config.toml
image_size = 32
translate = 0.12
dropout = 0.1
residual_init = "none"
optimizer = "muon"
muon_scale = "match_rms_adamw"
lr = 0.0015
orthogonalizer = "polar_express"
adamw_lr_other_params = 0.0029
grad_clip = 1.0
steps = 13600
epochs = 17.9
warmup_steps = 1360
weight_decay = 0.1
adamw_weight_decay_other_params = 0.01
Rows from block 2 of a small image deblurring model, named by matrix and row number. Rows with one number belong to one channel. Each number is 500 + 40 x the weight over its row's rms, rounded and kept within 0 to 999. All counts start at 0. Numbers have three digits each. After the name is the row's rms in percent of the matrix's.
After each channel's rows are labels from the 100 images, of 14848, where the channel reaches its highest value: "responds to" is what is common among them. Only what is clearly more common there than usual is listed. The data: drawings of small networks of dots and links. In brackets: how many of the 100, against the usual share in percent.
# convs0: first 3x3 conv (model.enc.2.0.convs.0.weight, 192x192x3x3, each kernel summed), inputs 64-127
# convs1: second 3x3 conv (model.enc.2.0.convs.1.weight, 192x192x3x3, transposed, each kernel summed), outputs 64-127

convs0.54 091:577523422489523466532517530457591513491545506502456487509467488463518531495492460474563561447492452499540526485570468466518481512480497535428394484572485515518456454501520529480418418445429527
convs1.54 080:444463478538531525503453486485520564465675421439455549460555528540508458474523520474568426523486519532467544491514508522485495591496528498489449511443444440563489472530437462520461553453474456
responds to: white dots (25 vs 9)

convs0.8 083:561507516457489531490453475494504476473545480514593514543482404525446460475460552489479504511523505506564442522473560533371550497463506449590530507504469504508530513466457471472614514487581510
convs1.8 105:457479523459470466520538593494506525462521473511467503499493482548495475490469442524510528506507522478508511474461490501445557512442519521398427581566536541479464458503476473491322472436395483
responds to: complete (31 vs 11.4)

convs0.110 105:519444449483445510511450455487495469461490389557536481478549453506506497564522520518485486422508436503442471432514508544486538557530474523504463536567509515478459458514555447515444362533507455
convs1.110 087:511409482594517470558503470473521457471423479495403587534546447514488499511498513507498486433435494506537530551514480519470514543508562508521471468446512517526518514444498574504492508472480518
responds to: complete (36 vs 11.4)

convs0.9 111:533425492479517466489582466518506515502520402480464477538476494553473476476507510468515525528473485478539494481455500431443486506452533474449526506526508496520524461516530551517481494475501525
convs1.9 119:492488525473438465513498536508482481525586532498482451537542413462494432469494480560479557451552491534444550455476514448463457503587481555469503532456477430514482499462488481526483518463508425
responds to: white dots (67 vs 9)

convs0.57 100:494448503455513494484470489485580458495506510480497561486488449520479492473455479529540532496464482431435464488517497451479509483482425529544430558517544513510555506457568481613490486465553528
convs1.57 075:485521476595578534488502562509493535514484510514504535561480488440571496447542525577537545519460506442482502488509462476518537488537492500521518544491407465518476507589470482533481541491456520
responds to: yellow dots (36 vs 8.4)

convs0.119 078:477438483415478602551357605482550461568522532520518477439479423458489506464554540516490480511527549453556468481522474491497525485511523524539489508526408514508405477443466503447522418491512447
convs1.119 086:495502502489471526458496513482520523466475417480501518470513486582493478516491482457492528501520491470508557519441528510455510464494540569428506514493583514469551491515515536509413499519471559
responds to: complete (40 vs 11.4); nine dots (39 vs 17.7)

convs0.6 111:461479560455521499511464535548596501498432505488431464464516497483511557577529520501494515508493440512454506533529481462500443471482446561454498480470500538501480505521488587535465542479484451
convs1.6 096:534516462453491512441526480487437452573463466538529512707485519435526448484523502477496535521522533541429467424490504545497445431533475474519462468513500633476510513495496539526511582458513504
responds to: complete (45 vs 11.4)

convs0.10 107:503404528453567458499508437494480547524516461510477486496500550547502546569557510491422502477456459454501428523449509461456488468468542539500467533471520412553478523429533534495482502471406483
convs1.10 090:421567437552545476486529555563461495536490605489534462524551513463634489453449498521442553457500523475420410499512459473476484495594472478512521476468536584498499506477470533457519507446498516
responds to: laid out on a circle (76 vs 49.7); two groups (27 vs 11)

convs0.121 086:475554507480482545521450486550526395485506514518548428434481479531470526471520544541525509524526490478475511517490542489478494497470563547537500547488483483475491511472574431468459501497508524
convs1.121 084:489518525469467486523503546480498577508540534498460498516526513490429502485499444542480497466444478512444471502496503481491478442526490546478504528504453499559467465510492603526524472489497492
responds to: nine dots (41 vs 17.7); complete (40 vs 11.4)

convs0.62 123:542547513492520563480530560535475517468460608481548532446492496522491580331475511565506536461539446509457524448507436570525514537521561529540475493424514517475475495457477481511447417507504458
convs1.62 144:486566509483546454474428465460436495518471565481507528505505476512479511401540499487506531484450502542505450472532473465486488496467432473519521476454561464489517462513470497461519423493499497
responds to: grey dots (68 vs 8.3)

convs0.20 092:506434422495486512546487515487285466498459483510480462434527467514532521449512504488486528516516513505524504491485437462501515529564571488456525505474508437484473489380587581427529477503503471
convs1.20 150:514496599513593499543501427555430526464502578582496518543432515445505560460515530428489452503482515526430476527510527528547549521442414515538543508490533516539536538573459438467506532528535433
responds to: white dots (38 vs 9)

convs0.85 084:496527508507529500462404481509527455522491465505487448490533553548540506465478494482532480486531488527481502514481421396471370534465458486483508469463466481518470494473523503550435514415498507
convs1.85 092:497474532452464475517467550524525493503505497519535456464460598503584519517421478533496524540548509503517421469452498424500401504494545454512531421566576575460500501456525491492537490445474462
responds to: complete (56 vs 11.4)

convs0.180 097:525475493469502527485464384507476432465492493525473454534547499485528508558462503485490479521486537540479471566482441531516401570483462441416457399396490471522472503420472441510461488521527499
convs1.180 089:522517505474432498577527547485521512568480518468479549525487507555489489444522511487594413484488499513514529528478440498540500537480488460514470538498465542505520538429541526475505628506473466
responds to: red dots (29 vs 8.4)

convs0.186 151:524501529518516497472438432551476459460544514497502543500472567552469471507534502477419501468487496500491471496486565514503491491460469530487504474409519499558512488413506530508472500493511472
convs1.186 129:492470517500490495471502460514557476549355511478484442478443484500531466549418486460544455537501515541494554466425535508417504449552515475509483477542461532477493501469579490408477482487507512
responds to: complete (69 vs 11.4); nine dots (40 vs 17.7)

convs0.166 089:494508503579482526491543575519473552455472454458502488545511513561541549360449469463507509528518466519514571466564421553435544442569454466554520475454456483465505483509482489514505479496433474
convs1.166 111:506495495498487458466493468503481474532593512524521470445444526494594548580549482502554543530471486504476437481484497521556512554471492483463480483390513535482479479579501432501517404510513495
responds to: grey dots (58 vs 8.3)

convs0.145 111:587502492507457523570524495449358534452441553489482483476492452536462519441571496529490531469495508485432466460467474466487502481500599463517472550545541480451526516480464449449481519504505502
convs1.145 112:484465490563472496585470511537464517472525506543547500495498542444540517447569505516534548476500505567507381539514511502497489492450475460490506494543458450515497436464489437473519511540486511
responds to: black dots (25 vs 8)

convs0.106 094:486496527483503512518474421507541483488528502493501487524520496498464487523534499513443457438523490442477446574549528519471488527502535517526472508494546467496480543536421473500506527480479441
convs1.106 123:442441535538486556561485436507490546437496542573495515376469479509498495473476525431513462508440489552537493554528526464507525522453434473509549559562519472486534480465503505470506538563516514
responds to: black dots (42 vs 8)

convs0.90 109:402509499491515485430416479519610513453489499467500514496472519585505503490464481535357553505516507507450487574502524563512483476485484484517506509465534426520508540494418502479482497476516484
convs1.90 127:384470560507535529559476496540492529496479543560480513438456513481514546405527514443550501536492512545466457519530547487566526511414414485542539511516567464540516450460517498495520543539507510
responds to: black dots (33 vs 8)

convs0.56 131:469473407463489498497502591495512512490399469500503413427470439478461498503525488493515544507461510482529528465517498462512523495537439495527454547501508528539499500476502539514489515464496453
convs1.56 147:477436526505527525473553409519457530440495574576506504533443530455529518502513517410575511467507522523428515531520518491504521510398454472497489503514475549576531520552441434489515495575534431
responds to: grey dots (31 vs 8.3)

convs0.127 116:493502459491460510542513518528357475470452474481500497517485494575511496523481513512505510536531536500455536450480502513498489489524683524485483483586505571517469495464526538489475474506485534
convs1.127 119:496494529523631526509519435532444497489513570543452540565458506405527526478509517502504538424495535559457550569519470507503506531470465504486503513494445514567517515537457515486519511517512390
responds to: white dots (62 vs 9)